{
  "blocks_per_level": 2,
  "upsampling": "nearest_conv",
  "init": "kaiming_normal",
  "beta2": 0.99,
  "max_precond_dim": 512,
  "decay_fraction": 0.4
}
Rows from block 5 of a small image denoising model, named by matrix and row number. Rows with one number belong to one channel. Each number is 500 + 25 x the weight over its row's rms, rounded and kept within 0 to 999. All counts start at 0. Numbers have three digits each.
After each channel's rows are labels from the 100 images, of 14848, where the channel reaches its highest value: "top examples" is what is common among them. Only what is clearly more common there than usual is listed. The data: drawn branching plants.
# convs0: first 3x3 conv (model.mid.0.convs.0.weight, 256x256x3x3, each kernel summed), inputs 128-255
# convs1: second 3x3 conv (model.mid.0.convs.1.weight, 256x256x3x3, transposed, each kernel summed), outputs 128-255

convs0.163:570463493511487539498506518475500535484511512521456505483495502501522487488544508446492542455495518514519485497477428510479506497473499519475532499490474508530506522520502518518497568523503452492509510484477494511482496487517482520507474513536493478489489516480467585454549462482513510459483486461504472446526499487516485486485471489467463546485440518504538544481517512464508454479491
convs1.163:503504507501498491465474468489457485502507495501491496513480529527470506514482533535515482523480487506497500508496412475553520502489468516511550538524525479509494510527502533477498481519504507454441510496526518510522541508493565482504515461496492511521465567479528492512467493490494472493541464503494440517464488523497488467542521490459514491468559510507498490511477474535468519513510
top examples: green leaves; wide

convs0.201:512508470528518522483455523498516536533512512484488530514503449532549472521537533458454506500519490483511529515450493489477521498509465524511484457448510497512563502484505503486509488554494495521519494500465505508476562512471505489508512495504511524501493447467479485452503485502466482495510505493502442492501512505493502536511497487496509501503495482537507527492505505528486542540560
convs1.201:457486542501499495499540504521502439493494493466527482496523521492504563514495483515486491509526504543511503487534504476500497492522476497486491508505488488520471482544515489491509494509515539458461541532500495504518499481518526485491510489516475533522525503504492508500509476490501511508481526492476475506512535501511456475447517525518507503528502530522491464509524486506535467504479
top examples: white flowers

convs0.171:488529479502523546502517515505520564532488556465491479467507510478470511527554474502524498556448473510537489526547550492531520530496476505453527518489486511490538538539488547502521527484483502524510499501446499475481501543513493508556490470511486486489509533482495541483490476503495497487505478504514511487551490523548519492481477503528461475484471468479512509524531494519542489505463
convs1.171:503482526516439481483528520455504454500529515469527511517490524521507493477485520490508484512499511558488500502492472519473489468499483498553391484502541513542504516478536491469497464514508496479470510452503526535530498500519562466480516496465498503561476463493508493530510505482485501498522523483515447487486476525512486493501522487491501522501519475493501457485485514472511494467516
top examples: night

convs0.207:452481487547491482479463498457498541472510483491494487478508538507516430533479541497509499461491549486467531498472516505518485556478511484472531498517474505524525483475497468490505503589513494482532481524501526509485529449481471513469454485546545487474487498436533537487485500489467520493460485478477502523447512489480509495493452479483499507474534522507494503479490486512503492493513
convs1.207:516476538467485511473486498503521442521562513491533506520486510531515542524481493518490536585512504501474473507511450495497522446520472480513491486522495503521485479504525468490495447462487520505440544503489528496511508513502513481499536458469481490545473510493482497516521476501492518521504509532449440501480503504484455493505527466491490493504461514479498490531525547523522447493523
top examples: narrow

convs0.108:491507489500491465491499482494484380442500527498516469519483507491503492494487493483484488459453505483501496468499531469454464492485497476503519491492495487498478492481491479486476479468476504456501476467499499489452471494471503483477517491479514492477502505492491500515482490489473498473488504484487491515494492482474488479498509485475515510497474532455495473440490481527506480468490
convs1.108:488468491461475529518503508496455417508481470541505524485528495513541520481484493496534506517541513447518522507504503530507501527516487497507520515481486506487469494509503495492472494515542473528512513489490506521510529507530546504480478490513502511514512516495521495475501496483499497508509476506507550509492500504505478507497501494536482479503555491413440505490521531454487481498482
top examples: night

convs0.57:461509536496466520507487535542499512496516468509472548499514484489502526527515537511494464498531508489450480469494528493478526501526445517476498446484551475502436529480498513504533461515492523492490500507470483490521485542527479535529561474497515517502519482493516493463521475530559501532509553511512504474497524528469510498519526519512483511525443477511501513496508502505473493524497
convs1.57:510471461553496525510491508497551515497519498519503488508522528488507488463494469508521508478530526480478491530528453522491495541504514500514519516509498499514497488512501507513532480489533495543530447475487491489498492500492503512515489505523473485483524487510481457478491529490556541482484517489499497535482487508546589509462530518527500475508525484544513452512481492480512518521461
top examples: white flowers; wide

convs0.159:512524464480526497463473514529494507508487449517515480488511516500483525529495460524540505506479484534522499513572513497517482545507494489469510541512468481514512517480532496501474491468515528550488505468508524503485492486521473474510504506507507514530497528523468468502476510509475454510491513541536536517522490527523493522506486537524521484467453512505462502539536500499509528567494
convs1.159:521527493526514489465550500447518527490492519487455476483515502491474518455489491472497496454484499532480489482477552478491509461495519529510510467507491484456495559521497519482476511512517508489493514459543484473538498493487496509509509479522475479505473530452558552499486474440462472457508526496517463489498520478470527492509440504505537537519495499538532468501513504482467518481501
top examples: leaning left

convs0.85:488511499467493509476530500529489533504488514479484456500462543478506474515459473509580499523516489489508465519510496485497506488457542502505510511518531500482496487483523498501492490494485492493494489491471516482495502503489487504537443506494462479492428524470474536483484484496510489473482491495497480538493466484512495477482476521481483463488486519499478499555479506517499519516478
convs1.85:491475523516511526507467518500520438537503537478504482482510535445462483540479543482487489521498518512509522502504440525501548503499450481509470561494527510458522469490517527492517505546462511508517487549508479512476554560498492501528521501520480488501511480503504507536482512493486539527504504496479524485490476474484491490447538482479516448510558490475518524501486486481510506511514
top examples: night; white flowers

convs0.123:514517513497529495541500517530524503510472486505495502473506544484486471505463523537511534506531472503516547530540440526517488503492503490501490492530502542575506528510544502531492552520525522524498556528518527524506495493517479523520465517468510445490470521473444457464485500523481532513513473511507538513543495529496495528552518515514485518502464470463487529511505516474501486491480
convs1.123:525493512516481475480507493510472515454533546493519455551481459483502509528513534516483486504488511502502489478528498481496536508489479513463451507526469477488506482525489468476521516445495482510538503515471490516476489452479483529478517490492449512487509473502494509486536497492485476528472528419482491464475545464472555480491484513478492499533494524499507543544510479531501516485470
top examples: green leaves

convs0.235:501494527488494542475521508485492500510477530500504521489503451518511505513536486446491537555491506496490447481505425482461449485465525507543490472473540481506513520524480519523521456476538496506506484508472489543460489501489502484464531457512502498500495487474540583488547492496495499470503496489523519557511543508514507490506509505500474472460483466506503503485447513493498535488496
convs1.235:490533467517540510493516499513526497455501457486536523513496496526510468483469493493471506499539474499533505540497519533506536518527503496532479485519533487503478532419483493516526519511480498532512497471507502580522499492486466539473502492524462520452499496506527481500499506533532514499533498474521513471447498499490555519498534505488521508501477472489467549525514527533536540504536
top examples: white flowers

convs0.252:508497519494479490466523485486522423493504496495501504500518511543509525484538517516496500503484506548511533512470489510475502539502495458540472496511552535520462548523527476500506494531477496501519488522521499526506488492524507555503534514492526484470522470493447492529517495501523511500517514500500517558482504524468499512544507530483535484487477481465494471487503485512478505472518
convs1.252:509456496478513485492515527503452574509467483529496537510487482440491502497503484485517510484494517465502511497464492461531472492485537477484543475526457482468512516480486524528485513517500535504500500449492492495502511524489480470462548519482480521497471494476537487491511513501449466498498512527492538494525532531500563506497475475475488507521523474468442528502519499514505515553444
top examples: leaning right

convs0.77:509498501476491483500475511491502473525472491478459473490503468499481533489508499494498498556508486483418526492509492500497542505490484512503477454547494537525483454526502504532472479494495488476493495516495527495531534540480450466493520489523475481524507465498537511502465467519516476540504472560473530448484513515503507462526532507517483504488502495508512477508478498474512512537434
convs1.77:529467514523512510480505498495551529527492493489520501490475526464501501504489462481495504448510502553562504536505532517475485524487533491478557555473495470451501528467488484499468533536481523490525500458542470507479487532481484490527530504519493494478507529494467499496482525512464562464484493531492515522510553501481534512449464493519538465554497536498438482488484531467528518487488
top examples: three-way forks; night; autumn leaves

convs0.127:512527535537495523545538511487509514480492499493494492443515520512529468513446551457491498530514505522560529477492483500480492490514478506516482502489506511497445512512520527528510490473471488514499485492483525469522515476515497511521501504533449529521515472473535523501514503500485539495547486464509489515518519443476535495511535492452517465532519485453491524520477502531494504500520
convs1.127:522473479481484501509496479558517487473467509502537463539492510489511487528504501506535474475490512496480513527537447465532502503500486476487470492512494536518490508462488518477506489483476521499510520514503464510545537470495526523460479494506523524506481491481479472475471466477560478506500538479462525476474497500560484448516492491529467518493518554522541499495547491478521536518545
top examples: narrow

convs0.241:497487474500497514503489515475488452540493459508525507499506511518488546452497476508474515506528513488501536493472522524512486529514490500503522495475532506500566518492510520514506533526478482516475490512493503512518505448526510551490486487462477515516489492470468503494519508495524518492501487485470504547488524518522486518487541507513485487542479471536499481530497532474486480498534
convs1.241:477507500499509485459510482472500496476513521495475510538514528492561477541491480491509494506495477509528467513470481471511492499486528537464535485547520466516492526548497545450501529556486497468500509463507486478481475505467537479458520478509513473483473498494506524516520491524522493484477492523521500521485487481488487475526502495462528471484549528556483503525519473570457534484483
top examples: bare

convs0.98:536515494536523469519473476503525515493480460504539482499495460484503464523517504503486510525510463501546491520499507505508475517514507499490501451473523461549484475464518500530509526527473500481497514533521504534518512539535505549510522534498522479511504497477553516510493550483504533504528535485509475460509521462506505473538511505478545507538529517473503525473511507516487477528479
convs1.98:494473490468486490506486468541495515477496525507459496502498504515510503491497473524509482492481496486510489490519523451467474495503504463460540490516466555482495492540449487498530509478520491527480512487509442496521511456508509493507505467476436534495493502475468488487462476492531501506514526514473552501505474482512477485476478509582491517513535529547483484482505501488489507526499
top examples: leaning left

convs0.28:485507506516520488484508502493483522507543510505457527529497484511519521506510508481537497502506518500445516529516433486512526495529483496540489492543481513497503492531489500517515542532552516521532506518512459508502519531509516500517529493470512505489537449509506527483508516530502481469491501473473483469504498501510507520498517479465481548510476531461528503504511496484517508464523
convs1.28:491502528500500480516521491494409498515487479513494479535508461495553515496489506512515506478527490468507532467460549497488520516469510513472526472484471469492470516500517530483479491510514503514493528485499536463495445479505556492493494560479501492476486520482496481525502492520461489505453513514508521486460476486519430520494493540493519472499497475495474498479484509482478516485464
top examples: two-way forks; narrow

convs0.61:513471496491465548478466510481497479500531485498464517509553465508472537517516538505514504496500518507478427492511494474493494468501482457502489501521503491474455514507476495477498477481498434490465482479490445521503474493504484511502497483515459517479501467521499505505495448497511494477441517471511453485503571458537462484483478482469502528543496573516518512485502463556499494489492
convs1.61:496547475488539494510467483517560504465478490522508472488488507507540471511508458513507477493522481474435479506473514515469460490525531530492504498512509511481481506486520522517517508476510507489519443457484519464483524465512543544506509503506526531455483511522494489472483561509569533521517464512504471489480590506458562495456514473531478479514459459490487519552519492444539475519494
top examples: three-way forks

convs0.46:517536493479511488503523494542536511484515510498509489510499543485504513479505512499523499458537488480464517469524500506506485517491451434483496502565574473508536495563501513490561481509478523488458505523519539520520528514494514493541512482528505490495468521489464512474509510494499551495486518470484464541478479464510502471475537499500500505509502525503502489543489479492522508502475
convs1.46:518465505510496535511525499460516545504536496509486508520513452515522513500478523473489514541481511505509495486490498499511487519430519469551449510481481517512517481561524521548465490503470471546539458486514507478475485469500482523499462489462469502458511478490540480543522499478451514497531547513516552461530477493498475520489536525483497474505537438509520508480524512471445479540487
top examples: leaning left

convs0.129:484522498498506510526542502475467516514452517520477504509515501493516505490524460502452476523527512488507538510495491509540495524484492487509493506549516540478509503499485463529494481486495493504511514501490549512539486504479495496546490497458443518510502531524469476515485496513477489561494508497528480489531518499511496479505499518459480492468507523500514480512466510487490515528484
convs1.129:525526445513509489476483503519563473544474507520500487463503476477487507494477514503520495487495506522499477514509558556481509509520506527494484515443504451484493507467491505498501497544481517513544473504503491535500503487511467533522489483544535495486525485495492509471459474482482511494493468517513487503479566500470510508489467529503468494526480511497470511497544561469526491470518
top examples: green leaves; night

convs0.205:516496478484510510478506514502499493453527489456423464463501533479476478486510464487536503512491470501482474512497473492470506494520481520476557520500498493480480510494493460525456471397477487503463483505429467521443459471512484464488479500510504474478518561481471467521483510495447499539503496528488474486522514474539508489483468491512503492486486524441506472517493483497477477511477
convs1.205:496489484498487497471499483511531530491534506527488485471489475505515511538527527481499478508511510531440505513478493515531528493483485485519493503481523495484535506510539489498536523512477461491514496505483508478492533521478475509489451492496499451464517514485521500507496498459515509465553520466525449486435483468482569502527528489479481518498516466508566514492523471511542493506510
top examples: leaning left

convs0.185:513509515518547477476488470521485432501509458513512499524519511490550490508518494502420491530515492506488505486497506486490438491490516481507503540474543493528507504490479500507503541486506489507481495517482479522467484536512556512464527511525498489487454514516504495495510517503494503482511544497455510533459521520482491536538531502519489487506469541461522476468475507452517510480536
convs1.185:479512508529496508479504490509466540487553507477485489503436489553481513506490525469552501482547478492544486479519475477467497489452512525495503528504487466498488545523528498502509480508493517489465545487501514517515495442500513520493486503537496500474514512483511545544489502523524471516483497465531471458510519475498528484518501492453484514501494495544485518499514477543539507515476
top examples: red berries

convs0.184:492450500478468475512512451511442504490524532480531513535456504475479482474542495544530476472511460466485504514518515507484483488516497511500499508502509478488506485459493448490478483514497480496490504496550465501489501493452549472496522480529515513504517475536501476525453505468483490480484494488505495503515459488504440495484526478507516531509506525493480505494515484534515511483487
convs1.184:453508474487508515496505524526462500525507472497520492474467520514494475511450524472476522525486497490499532526510498504472502467461522450509506492510515471513498492463478509467512506526522509486472512501483495507513537528497611513515510491487500469483474503506515517470502473482471495497475520531500503532513479531446427507480556476491475473512522453567502539463441481519533501487510
top examples: white flowers

convs0.6:528511473512535479476527522506502506546505498503486494511496478528509487505493495483529478533505523499482480503474519498496489531500485582503497538514524530479526538502513478521502493499511465536527492500470485502434505529506518473480517503476520542506544467467532540548512507511479454540466534466552493507513465507524495494465461481510502535505453497483532531501518506497500493551509
convs1.6:497486504491503476505507495472439507523496492501513490514530485482528488509500485493481504492510512487478510490494496484472514503471534488520565472502497519507496481504515516479482491480514531496491510530515519468501442470489572491555492504517508490531512506531495464520503509499542572459457488535485538490506466507504469476513498485517500471474521507484462445505522529476447528514486
top examples: two-way forks; bare; spreading

convs0.73:471516537484502494527513502522483448475476511510449508518459470482518477476456501470494514490534525506490516492434458470458510466479512445477469516520536532499458492511518527502477523464509480511504489481517477542508516505498519491544509490460472476484458457518509511494487455513510486494506496435459501540436497510469513496466532500480487486517503471531516496466446475479501492510504
convs1.73:513485498518527500497511488481513430531516478519510522498517522485535487507508485443539513486516487487553518512526476534496513510496507507501511532480497471454510465494496482519518491542465491517497526498504484483510482533482486505506493520529533511490546518501476521533454503518491524506482509493477516479534480477517503550470483454476566471506509535501473514503511498496503541473514
top examples: night; autumn leaves

convs0.180:453511523502483552508534492492508467502439464490472504509498501535483483477512480498458537488496470508504514475502524522505515488500494507430525508494494481523545532543507525526541533467472504532497511549462490504502537477530505479475514534521472520549474545515545490514542510521493481533529506512484491529485516471517497517515527552542468493479509466509539495498490525495513486488500
convs1.180:513537490491466493473485506532511523514522514469507451493513513509504551501508476482502505570505499523499488490513471501485454478467496530510471506491513493493521462536483520508465493520486500499486506504516494482512501521508528497509487457501464557476468482511470539518512509523502541507487452521509511484479491498483492451506491488521480494537552554481466452514494466511496515485535
top examples: green leaves

convs0.215:475510427501505493473460482516492489486500515490461484488463475476511493522529524538490468485470503515427462519482473528497536519515486525507474545479400518479473520457522457486449518490522500521502517441513494459521480451510505484477478505507477519521503484502504508516483532516501488483483485538497470469520481493472488494509469490517492488449498474484503486489468515507486485482493
convs1.215:478480536459489526499539494488481528483547524493545504539516517522507492481515460489458524473502520512564545515502516469523512501494496525481507535509510525497516491537537481491473510491517486491475479507523480480483528506527549491507484506528496495496505506527473513471484503478469478504489463490492485507514454474545481464476524494484491534507553555504478471499488522505472541494549
top examples: wide

convs0.225:509502523524525509529526486467476493489468490516502501520515505494472487469531518491467528553501466478505519474494457494484476536485515457467448512445501508505468444501461506552514458467462525504515493503531482506472524528492494460500503507522470545506501483512534518552545476508519468521568525488476534495505560528490506502545540537497505480488510499530499532449441541498468486468503
convs1.225:519487486503459553482503512504513520526513492505559506528478529515517492514508488464526498463501523477512479484497503510469516497501523525484507491506515467505506574488523497479503509517518503507534461539493502489510499481469503543503490507497485486480491484492465477496476513473518517485484507466510584497499541454519521516498507471469485523512502504482449505537539506511557506486470
top examples: leaning left

convs0.112:500504515524484491494485531516530455533499507500450489500487498517534474514487520487456506552490465490512481532446517527502505502524482476511501476490492469505486489523520503513459528537482479487550516472516475504517500495526498498499469515503518476492527529459529569491566485520496538547486512501480514518499503500509510542530524512503506513552475520485546519514496520469491559497497
convs1.112:493481493518492537505514479497524565479512489476513503517509535485515508482531510531483480498504477544510530469528479453476509490506521500472530513506489538490468487518467478490510553427533522502506487498502509490541479539513558463537491478474497523526517476534471482485509487459491544495481522490518541475508460525480491457519484495509498537487547483517480472522495485530473512497479
top examples: leaning right; pink blossoms

convs0.161:473515511484507527479496523490520513544442486493456454458466510483554513527511506504525514517453521490523492494516508512505484503504516498517526486520524496479491526515507504485479501468491469564542520497476468511433507480510528517512483514500502510518507497466521515489520495528476500529476495511510487514493507528494522544489503501529469454499493493487490499510472511473504544486501
convs1.161:498505506478484514514494483528464435512524508474432471515491498532462495476502490498483474480569485539520492497526534508459498477530479530507532531458489506489542501511522477483489502517477519496475507504526500470522483478513547493567549506460495527536518463498497531559470540510468508478508535528502530484505482481485493482439519518503546496521550441500492519480524495494466534514464
top examples: bare

convs0.30:511507490499499524559523521526508439478500483516500536516509527525493518485488464516485519495507540486447500504472541486490487532494493526540509537523477486433503507541523464532511474439518484516501476463547481491473533504524513492496513498494515552490518482518499465463490503491520496478510522488518494498451465478481494481460492513504538518496512459535534525483489529509519477519500
convs1.30:483478507511498498496507472525413575489543538514476495540463462488508472519533522494489479495506522510500487470486519476511506547474515474477533514511486481542488485480510535499494475477507494509491530509488537483519441457515504523495519492511517484513509516497496504511539517506521539503481488496520480507470483471506448496534501481507487468496493514490499453532515516484452522477486
top examples: two-way forks; narrow; bare

convs0.151:523497499512529512520470506526516539540520500516532538492531535511486499517510528496528517522538494496546508503495426521523476525508476515507467494448520480510489479518509462497486504491562506479525506492516491509483517503512524514508534458518490526510524504563490486510495547487508516492497498536554542476502509533503481509481519517505523522445496492476526474510533502484518506539508
convs1.151:538502504519507462463569506499473442443452506507542495521514486498501517506501535465551493475503511531482499458524458483516560490514533497465475525538466504501484559525523533493501535516506535516486493468517517514520471464486513506462451513539471490481449522489492467503483428514487458536507507479521501467517509532502504500496482514472479545552478512508475506507509496498521505516504
top examples: night

convs0.47:476537505513495504527529525497544522497496511503450519492483515536504523538500500504484529495521471510506551530503464541521497497518491469534459477516486509506551521555526492523543506523518524530502539537482510514505531497524498517499491545469459462492540464476492489471496537516491530531540497511508534524481539546475519532514518533515448531479512495513549504498488528500508512502523
convs1.47:486503515495485494485516473523495422562475490489628474462515503494504521516493524472514523501502506502532452465490491501491506513532517533457492552499506480480471509516459525452496522496510510478505497483541524466480467496513503517501481494502484502496462521508502510500495491507501527509493517501514531506502506503533507482497497473512501513546504536483454523543517502483491518499467
top examples: red berries

convs0.195:547502525474534483509522521543494487475528501510486530488500462515502488495499524514516537498494515493496512490491498522492449480530535527517499541523528493529482489531516492514550486525519553523527492432504539505442489497476483506458520503484491498525503515458504494475515499503542458471534544489549468514515501506520508536500518485510507530538495464480489524513467520491512499507500
convs1.195:500482493460453495529511494540516520515525513510488480526492492456526512491467449525487484492541489489527473483498525499506519543491450503513508492504477524508514506469534504485486501499462479488449521548537446506526510464480494521534514476472478529493478487454487498476506538492443509485535452526476522480484482460506509498489521526502498498493495495481535508522510552525475506496503
top examples: red berries

convs0.70:521503512520495530462497505508512515515495555503488471464516487497496516479493452531522448553475552493505484528493482472507469523509511486504518552473502513450532525496507537513477490517489509483478489556534469515516507531513510500516523506509495523531499479524515519521518472503498469474500491492487521571513532486521529475498506500476455487528522486506491492496491492572482489526477
convs1.70:534475526500510471520468512523495442497496475471528524533525482432526496530496498489489504482500480518520522490520461519515526447502495448483472480504495462477512501496531534489487492514471502512490523449495501487501506472466474505501481514525502519477496509474483470558509512540480529530449508517534517443506498517486491503441559490497540482507500513527447504498508507464524506509547
top examples: night

convs0.43:526523502468487523484471506507516479524484475480526543506521488528449521458543515508466513515487482521491508485526491529522476440510510523477511508512521508537511516501501499478522529514488528547534519520533527505487488505546471498475507489510536493515501551522520538512513500516544516507508513522532521545530509514550515491516480538510515478518479506545523514504488524449541487536502
convs1.43:520500511502457513491506524525506490485513509510519461515478478470524495547511546495527513526477488511502484473488419495480540506481465517487502518490523496491467504537524528499491495484523464495494468502446502452512487491482494544492496537472504528523483467512486498500527502496482503514501503454512521504483496490469462489493491495486447489478525488487497500522505454558525482485494
top examples: leaning left

convs0.122:535488489482506512524553500532509514492463475502490506515527574487501545486488524551490525475533481482562459514495479508516479469502502510525515475479455481527498501470474533499519531511511494498496506524512492502488529499528494505494483475531497482504498544535468506510534532500532530536506498520543518489535483497504489516511540498481496481494454495481481523461511500489517454521504
convs1.122:514524521524497512476515509510462517466484527489542469496491505522501509521504529462502484494452518534473525464504416441531548496500508470501484513523523519504490487551532524508492533463472520484501454440461475492528502484457527516500505521494503507521540512487473459493492475469497495502513535483485484513510491530498470431526476489454468501482557495535503471513517478520550492476529
top examples: wide

convs0.121:477501483479536509515546528500486583510515479511508509472489493508511492512479546517461516488545509485551488541516491492510544518539496540514495540491519494486518538471488541548526507493497508475491504534513495488561519544518482481532526480521523513488533522479558453477499510508497529533553514529473530521541562488529490525517505460484509494565470478504493478543484503531491507531537
convs1.121:520506473507438485511482534472554426469490527505513481568515499455513532514497507487526499512511505520456508462524455513484496471486496466516492449511503471506511474555527524454508496492496526549512464464475498456483497473494496494487500496486499529516500457519447468513500510497512524506444527475505536470492500507483537482469518523512437561513529521524484516510530456510536480508484
top examples: green leaves

convs0.130:488478447517481539471480515452468461491496533521488473534507499488444547504526481511491494497513499506531465501545515469500488504453482510500495496505557471480521519475466495469495468493477458460502489491495454521496513518488523494527485432540488516480506483527496499492474480467522476507468534508549465528518547449498448476478487478498479495505457504512485537493544474519539513505502
convs1.130:483513480506532453541528506494535525487517484512525498461469488469522459481478500489513519505504490489466537500500505512491505495485517474506493520502489515538507476531529486523544518478507509529534480537525499486478494500497508551494473573440502478511492536530506516483528488470507522515559469495506523497506555521518380512479459559506508522525540494484493468504467492468480508505555
top examples: pink blossoms

convs0.133:464525472477515472478510504538512474508480539517542512484504488478475508514527444549546508533451485492497517504489517531514488521525403518498511491507490475510538486472490512507493509503504540546494527518503522522506551524530496520553505520525499500543522534494504476538468542527499539513509500541549546497477518534544515480505509518489507517488502533507514520520521523508508526491513
convs1.133:572507493497472467525494504499521518472497505529436465518495478463518476502477526512508473468464484551484488500536494538469514492526531470483468499483510503489489524495511483519482518523468491506559472507457469505508471494478445506528494497470515537456510497544480479480480486507428489527511521524512522485511539496459509500466502528493461489558480515455466504492482521485568497505531
top examples: pink blossoms

convs0.153:502492501488476494472445484493489498498497517556501505500490493523552507489476504502488481489499526503518516520507518496505479533507491514498296521505478509505524501515504478505495518513547515494519504485534497503473510524511514481481517500501527497503520376510526506455497515510513490451476462520501550483491483503483489509500483497474497498494501518509487500493495492465502508520473
convs1.153:511530484520474479494486498529521470527498496466577507499503497498478488528511504514512476505504510522490489492493507479450524465492494485526391456497518498514520502530541492498504495461466458479490499475463486473498516497478517485507495501503491477502523420475520527525521522495493505522528538467528450517496504489462521492506505500484511495469502471523555440508497485513519464480526
top examples: night

convs0.226:488507530502486501487524522507524498510485570509501498463471477481521538505524512491480524511528469487507534514479561528457477532507509501531530472499553501522506541529489538506527461508516491491515517506511478549482513490482542504531509524503546497467545518541539523471532472498507539457527503493510527512466537500505522527516512523475480512455495474488536507510537526480506476514503
convs1.226:505507488500535518495470478546469506529469482468492475517494547509502476511484472516504452507515521533510487476472439494484482522508453509482510514486505506507537478494501490495522505496483525509480498477494508503487462474506476516534530477496505522492516469491506483496537544523555506459487478459546540490537480513466516485485518507525485454495472460490439545508496507526497490568484
top examples: narrow

convs0.27:497478524482489468469475475481481481467458476494500501477506508481489481487471508487505468460475488489503520528505475487498471492479507471469477485473530508477494488452520474483488479546474472456527500503462456484527494417485487493485478478510489516462479473421486515449474499479510462463499503491485485529519506507482506506481475472488598479498512487510473514519500495540479513488499
convs1.27:494495460489527542518504508488507524505515496525489509516459482466513483512484509466447524493545520517448489561492501532470511497507568495528515504522472491525552506453453513506505512484505488526527462472523528525470514535499510511455515479476497491497500518503507485491494457486499491484509521509498477511501515463507458535515486494480470489520476508521531478501508553485511501507490
top examples: bare; three-way forks; narrow

convs0.90:480524531481475528506541506527487468479504511523514475506489545506507521487532510491500504467508507542500529490500555476534508467494504443510476485500496496508535501472539534504483539535415471517543501546496523504518511532504525469539448529518536537501514449515487521509494515500511469492457478501470542548531522467484514530449530542498556499500486483516524500509508516533481493525504
convs1.90:519479523486518481515482530466479526535488525452510490525498490481504505494495462480492469498519481474480524526501411510521460478471449501482516513492492469484490461552484504472467462495448517520483507494502484484475487529512534528519532447483492530500503476501509508515517468487496522486485487485530491467506505509503458517473511476493549452489514483519477463521524496529489540557496
top examples: pink blossoms

convs0.229:529493540523472476489502516499526496471466516477500484514513545516453540500503526446517517477497503531514524446485496496507483484476498485487492538462518516507478505508534478534489492494522493492527486500515506520529478487525490494482502547508455450506491498500502549507497493500516543513491491551475556535479493525490511524527506550517518485462507500501540488506542554492495492501469
convs1.229:476497484477523517453528499496463536480481525490529511514462518484508477521523494494494499521501523508538495514472534516482464546523551534489500470531488486552520532507468517485495495497474498441498530513521543544498507510457488487469533458522488525504468492518499501498564511468495528499506505457522504480485532503508517468510481450492468500513477497533516499502488472521521498517450
top examples: leaning right

convs0.169:462502488518506532500521497465500490490537571472490493513480467501521461514515498513533514499448512488507510520519542458506465501543499471467492530488478504471512522543479488522526554512462511502533525495472512486466496546488514479483546496490506537505505541533472505519452520508500483509504479497512486502519479500494495493476468519512471492471521491445515439477501520547498476472492
convs1.169:480494508453474472483511503497492553489481457455520468488498517524477508547478500478486502501484531536479467483477483500518509475460479538522418499512530516505489521506530524466472482517474525480469505501535482491471469484488511494486526483496502469487476461475505544529574523487455496501471473522500480488505509506514522467548500494490495515522500494523515525531515492534462506479528
top examples: wide

convs0.237:525529551506505495539498490479506518500498481455517531509487506491521462506518500474475491493471479489500514451467439535512516477498506480517470471512534532498468490496520492463525511517554493474538502479534527484475498486471478486509490517515447472492503501465496531498517499491497527484498510490489441482509488501501487508492470530515523469481501487515524488455466499463474499495496
convs1.237:471487465492497526485488514545555481518490517520495474528491491474467487516508494512532501539513500489531512517507529488495523508531479476485528507534503490488501495485502542518555504514470533515520507513494522536514507490504447539476509505510463515500467487469478468476498487523519509523519455480484566516480525465486526514486518476460511501506499510447469565515533500515542515510507
top examples: white flowers; narrow